A small image classifier, trained from scratch: 4.75M parameters.
Rows from block 3 of a small image classifier, named by matrix and row number. Rows with one number belong to one neuron. Each number is 500 + 40 x the weight over its row's rms, rounded and kept within 0 to 999. All counts start at 0. Numbers have three digits each.
After each neuron's rows are labels from the 100 images, of 14976, where the neuron reaches its highest value: "lies over" is the class under the peak. Only what is clearly more common there than usual is listed. The data: simulated grey scan slices of phantoms with and without marks.
# fc1: MLP up (model.blocks.3.mlp.fc1.weight, 1024x256), inputs 128-255
# fc2: MLP down (model.blocks.3.mlp.fc2.weight, 256x1024, transposed), outputs 128-255

fc1.217:496501499501501496505499495496501495485501504499502496494499499504502509502503501500501498499500497496501519500498501501502497496500500501500500494499499497498499497499504506501499499503500507492498497501503495501504502502501498501499497500500496500499501499500501498500496517500500500501500498495501501496499502498501499495499501500495505498499501501500505499497494501500494500500498
fc2.217:503502501498496498497502505498502504506498500497500498502501502492499500499499498495500501501497499500503468502500503501497501548500494503500499502501500501505501501501501500500500500495504500504500496502501500501500498499501493500499507500499504500499500501496502499501507500500500504498499501501500500499501500501499500501498501500501501499500504500504496496503500499500505500507499
lies over: lung or cavity

fc1.321:300498501503502496500499501497422499501622549511488500497475513507498516497485490503508491404502485501492494500504499498486500501505497501500503499498505589501245500503522495499502500498439500499465501503500491505486499499494498504500501499501521490511506501497513510500505504500499504478498507496501500500500501496502499499469496495517500500496502501501500500667501497504504499415501
fc2.321:496507500499500501498501501500740501497504502517498499505501500500501500501499490495500499506479506500506500501497500498497501500504500483499500499500500501498652522497502490501501500500504500511497502503501498503498500507522501502499492501500500498502490500499500500500499508474503498498502499501500499503501499500500500498516507506500499499501500500527499497551500500511468508502501
lies over: organ

fc1.136:496502490505521506503499470500513492499502495502501489490500520499500501497495501512419499499500502505498499498504498506507497495498498498500499497502509498497499499500499502503506501497512499500499500504498501502490502495493502496497503500497502502510505506464496557494501499496502501503498497503999498490500494500505504502501498488507500497499493503499510496499502500499508500504498
fc2.136:501505487482501497496498498500499500497493500500495505506499500499498503499500495498513499501506501501500499504499502499500500499508496495503496499497502498499491500497500496498500501503498506496499500500501497498499503499503502507498495502507505504497497497620503496500496496499500502495500488494000501481500503507512498507497498497486496501499505501500501499501500501498502506499501
lies over: bone

fc1.352:503498506501499509500488500499503495501500500500498504499504498503500501503500500498501499499500499498500501500501501496500500500501499501497499500499497500500499501495500497498499495504499497504497496502501498497501495499496499501500500501501499499499501005502501496494497497500501498500503486502498501501496503500501495502501503499500499497507502501500503500499499501499496504502499
fc2.352:500501501501505497499500497501498497505503501495500500499499499496499500497500505504502501502500500501499500497500497500503498503498499497502503503500502500505502495499501497501496504498503498497498502501501499500500505499501500498498498504503493501498504999500499499498499503498503500504502500498500499500500500500501504498509501498500500499502498501500498501499495499501499502498498
lies over: organ

fc1.467:501506501498503501500501494501497502499501498500501499496511511501501499499505500500501506500513502500497500500499502498498502500500496499501498496501498500498500493500500515501501502501501508498495501494501496500497501500499499500500500500500501500500501500496499499496499508501497500505502499500502500500500501499500499499497499503499499498499501501499500501495501500500501498501501
fc2.467:502499500509501500476500500499530492496498497500502501494497500502499500504500500502500489497492503500491501500502496499501500500500497500506500501499503501514496500504499499500500502497500500496509502500505494498500502518495499495502500500501500500502501537500496498496503500501500501499503505500498500499501501497499499500499501497500499501500500501501489495500499493500500499501498
lies over: organ

fc1.506:503494504500504499502516499498501501499498495495502502504504517502500496496499500496501489509544500500501498494503500502492500500494498504500506501496361499496499497499498499499497503499498497493504485506539500545495486567518514509524500477501497501499503500499504498500502498493510491499501503498500497500429503500486479496521500498491498526480486499498500500508679523504469501506490
fc2.506:500606503503515493494500504500498484500497499497502502501493497486500509501504499507491502509498503500497498503497510494514495501501500508503500499498489497498478530500501500500504491500494500500481501500502504306480496498499499508375511466500507497503501502501497499499503492504503503499500502500511501502901499507503499509497506502501486498494499497492491498501500503499562501511500
lies over: organ; soft tissue

fc1.684:497496501496499489500500505501499499500498499497502499497499498500500510499497500499500500500499502498502502501492499497503500500500501502497498501497507501500499499499500501500504502499499498491500498498500500503497498501502497503501502502498505487500501499500498719501502499498497500501504495502496500496503504500499496501498501500499495486499500497498498500496498499501496999502499
fc2.684:497501501501485497500500500498504503518499500500502499500498500492497494496498497509500499496500500498501496492499501502501501502509496500498499499499496500502499503502499499500500543497502503504512501500500501501499502499498513501495502500499501502498505519492500354499499486499502500505499504497502500501499480500501499499490499500502500506502502498498500502499499491500500000500497
lies over: organ

fc1.674:496545498505333500504497495499499530501476476572500501498493758498503482493522499500500496506579498500502502501509500503500500499505496472500498497500477501497498312501500542496500500501504498498498505498510501495500498491495672497500492492500581498500500496555500509500500505505500499500498500500501501500501499500500510517495504489501498479500503503500501500500499376175466500489500
fc2.674:497500500500511501481511499499501463481498506503502498497472483505500497505494488500523509501500499498500497487494511500500502500502504579500500501500498449499531562498500409502504491502499478479539491500501501461499506500502395502489501504504361498506510500499499503503498495504504503500526499501511503502505501513500501497563499481500495499496490497496503503499467570766592504523500
lies over: soft tissue

fc1.111:553498501493503500496497501498491494500520499501503500498500505500500496503441502501484500501489502505278504499503502496488500502500505498500504499500500478498505501500499499500501500503499502498500501498501497504502491479501502500491499500500524503501848503499505501500501502500500500498497500500501499502497499493500489497499502500502504563504500499498500502504495499486502495501500
fc2.111:643500500492517498501499503502505502502500497470499497519539503502500499503484499502490478501493564500680500497500501500489503504500500499497501500501499501494496496502509503499499499489498499500493495498499507500497500501503499502500498442500499499497223500501499503492506498504500501499504461500498501498501500501495557502499496499505499503559512500523505502500500498377499502499501
lies over: air

fc1.25:502498498500497497501500506500500500501499500500498501505499515500500501502500504501502506495504500497501503500500501500501501499500505503500498500500499504504500500502503500499500498495499499498500500500500501501500501502501500501500501491502498500500500500498500497503499503498484501499502504500499500479500500499503500999500501500501501494499503500500500497501499499501500508499501
fc2.25:498503505501500504485500497493498498500500505498502499506522501513500500500488493499501493500502500501499500475503504502501476500500500499500499500515500500500502501503501496510500501501499500496507501487501487501499501497498499496507499500499500501507502502486498500491500500500502500495495500500498490534500498500500500000499500500501501500500499500500500501499499500501501497499501
lies over: organ

fc1.249:500501501503499500503494502500498553504619498497503503503497629498499771504504499500499500501500494499497502500495502498501506501500501480500500499502500499500496500500502504501499504499505500498500498498509508499500499556482500500500499475502527500500268500501523499499497501513501497497500503501498500500498498502497503501500507500501495563537500500498498501503498497425487500396501
fc2.249:561502491495562494501500500500500499496520509494501486494500490500501193500490500499500495498500494502483500501558500499501498501509502501498500501505498496500493473506501501501503497500500501508499501495500498520500502498500498502494505504499502499500500499503499502500501496508501504497493503500497499499497500498501502501493498532500500380454502499504493503501486529574534499508499
lies over: bone

fc1.205:497510502500498507506503508497507505501502497496486498502500509495494503501488494485498501499500504507498508504491499500504494501499494501507499500500498503505501503498513501500481503504499503496506499502493514498501507511505505499484502497508502502498500503503505517498502495503497499506495526498505508501503501493499506495495490499499516513503484497497500500502513495496498501500000
fc2.205:504507501494500496503501500512502497501493498503493500507501496504502505505501501501503502499500497501499500498496500496498508503490500496499503504503503495499500496529498499505502495498497499505503497505509500499502500505500500502506495501499505502505502500498507504502499497498491500492514497498497494494502496500500502500504502505499496504500500501504499503494503495501493500499999
lies over: organ; soft tissue

fc1.98:500507500502499499505500502498496497499978500499497495501502402499499499500498501498519500547497503500512500500513499500499501500502502489500500499501500497503501501502497560503500499499521500500508500499501499539499503499500542502504502511502571497498501502499503503501499501500499500501494500497502500500504502499501510503387498502504500524497498500499500500832499505523511500500499
fc2.98:498500499495509496499501496495501494497493501501501475498475513499504500500513503498504502458500478499500497494490494497499499503499502600501502505497502483501499498500503500501507500499495498505501499503491496547498500512500502502520502549498493502498497503506500506500505487520527501507504497487504502500504502502502503499500498502500498493516492501489501503024774504503565498490500
lies over: air

fc1.299:500500500491489503500504500503499501503501497500499502498493509499496501499500503505500497500500499501501496500505499499498500501496500500501500502492505500501499500500501502500499500497500497501496485500505492499500489502504504497499497497499503499500500502500503496501501495501498502485500500500500500500499500499502500502501505500501499502503501497502493501499506500503502499502505
fc2.299:499499503499534496491499497499495499500500501504497491501499499499513499487500498498497499498500498497505504500501499499499495500501500502500502504498494496505500495500500501506500497518497500499500533512499514501500514468498498496489496505501497486519501502500502500503504497499495500494497500500505498500502490507488501499497504502499502507501500500501515508497496499504500498501499
lies over: air

fc1.58:500499501501519500502501493496500494502494505544499502516510502501501500489499497509497000502499501500493503501500505501504500501503502501498499499503497498499501505500504500500499517503500500501497499500499494501501497504498495501502496497500503499502500496496503501500498503498519500493498498500505498498501498503500499493500497504497502495500502500509516500505499503504501492508497
fc2.58:494487500499508492500493500500502519497501505500495501499492501502501504506502499496499999500498496489500499511503496500497504501453496497505499499500498500496501453500502509499504460498499500482501499501501503499502497499498487503498500494498494502499500500496499504508493502500498505497493502508501498494502496501506473501536499497467500492477500499506496500498498506502499483497502
lies over: soft tissue

fc1.36:514500500497500500506498488499498499500505498507500496523498669501499500498213503503501502500491504496717498499499500501499499499498499502502499501503500498499501491500505503508505498502503503545514502502501499431501498499503504500501499504500489493500136499499498500502500498504500502497503522499501503500502499502500499497501499502510499503500499501498498500498499501501616501509501
fc2.36:500518500505514500499495501500499504492500674505499502500500367497501518500610500511518499474485500510504499509507491500582499497497494499496500514505496474501495475497500491508500504500509489498499506502500500504496517519499502495449500511490502502501501502498494500502494499484502500508499507495495500495485495500499495502500500504506501506514497501502494494497487421491493542501500
lies over: lung or cavity; organ

fc1.170:521482518503505511511497499478492479503499535501500505510521496508505512500489502505484485493488482494499508506500520491511498505517510494505506494498495502473495519500500505479508497491501491538485518510494497500498495491515500495534497472499500490486502498494507504501511506483508487493494502508474496506509507502501500504521497501501000511500502496524508503499508497497479489505507
fc2.170:500482499512510512484499506503503497517504500493496496503514500500502496495498508485492503499495529485504503499500496494491494500482481504493505500518508506498508493498498501497492523502506514494507498510498494516502502488523498495502504514494506500501502508525486479511502491467506502486492504508508494496544504502510506499497487492513999495499501504509499500496498515494507499503523
lies over: soft tissue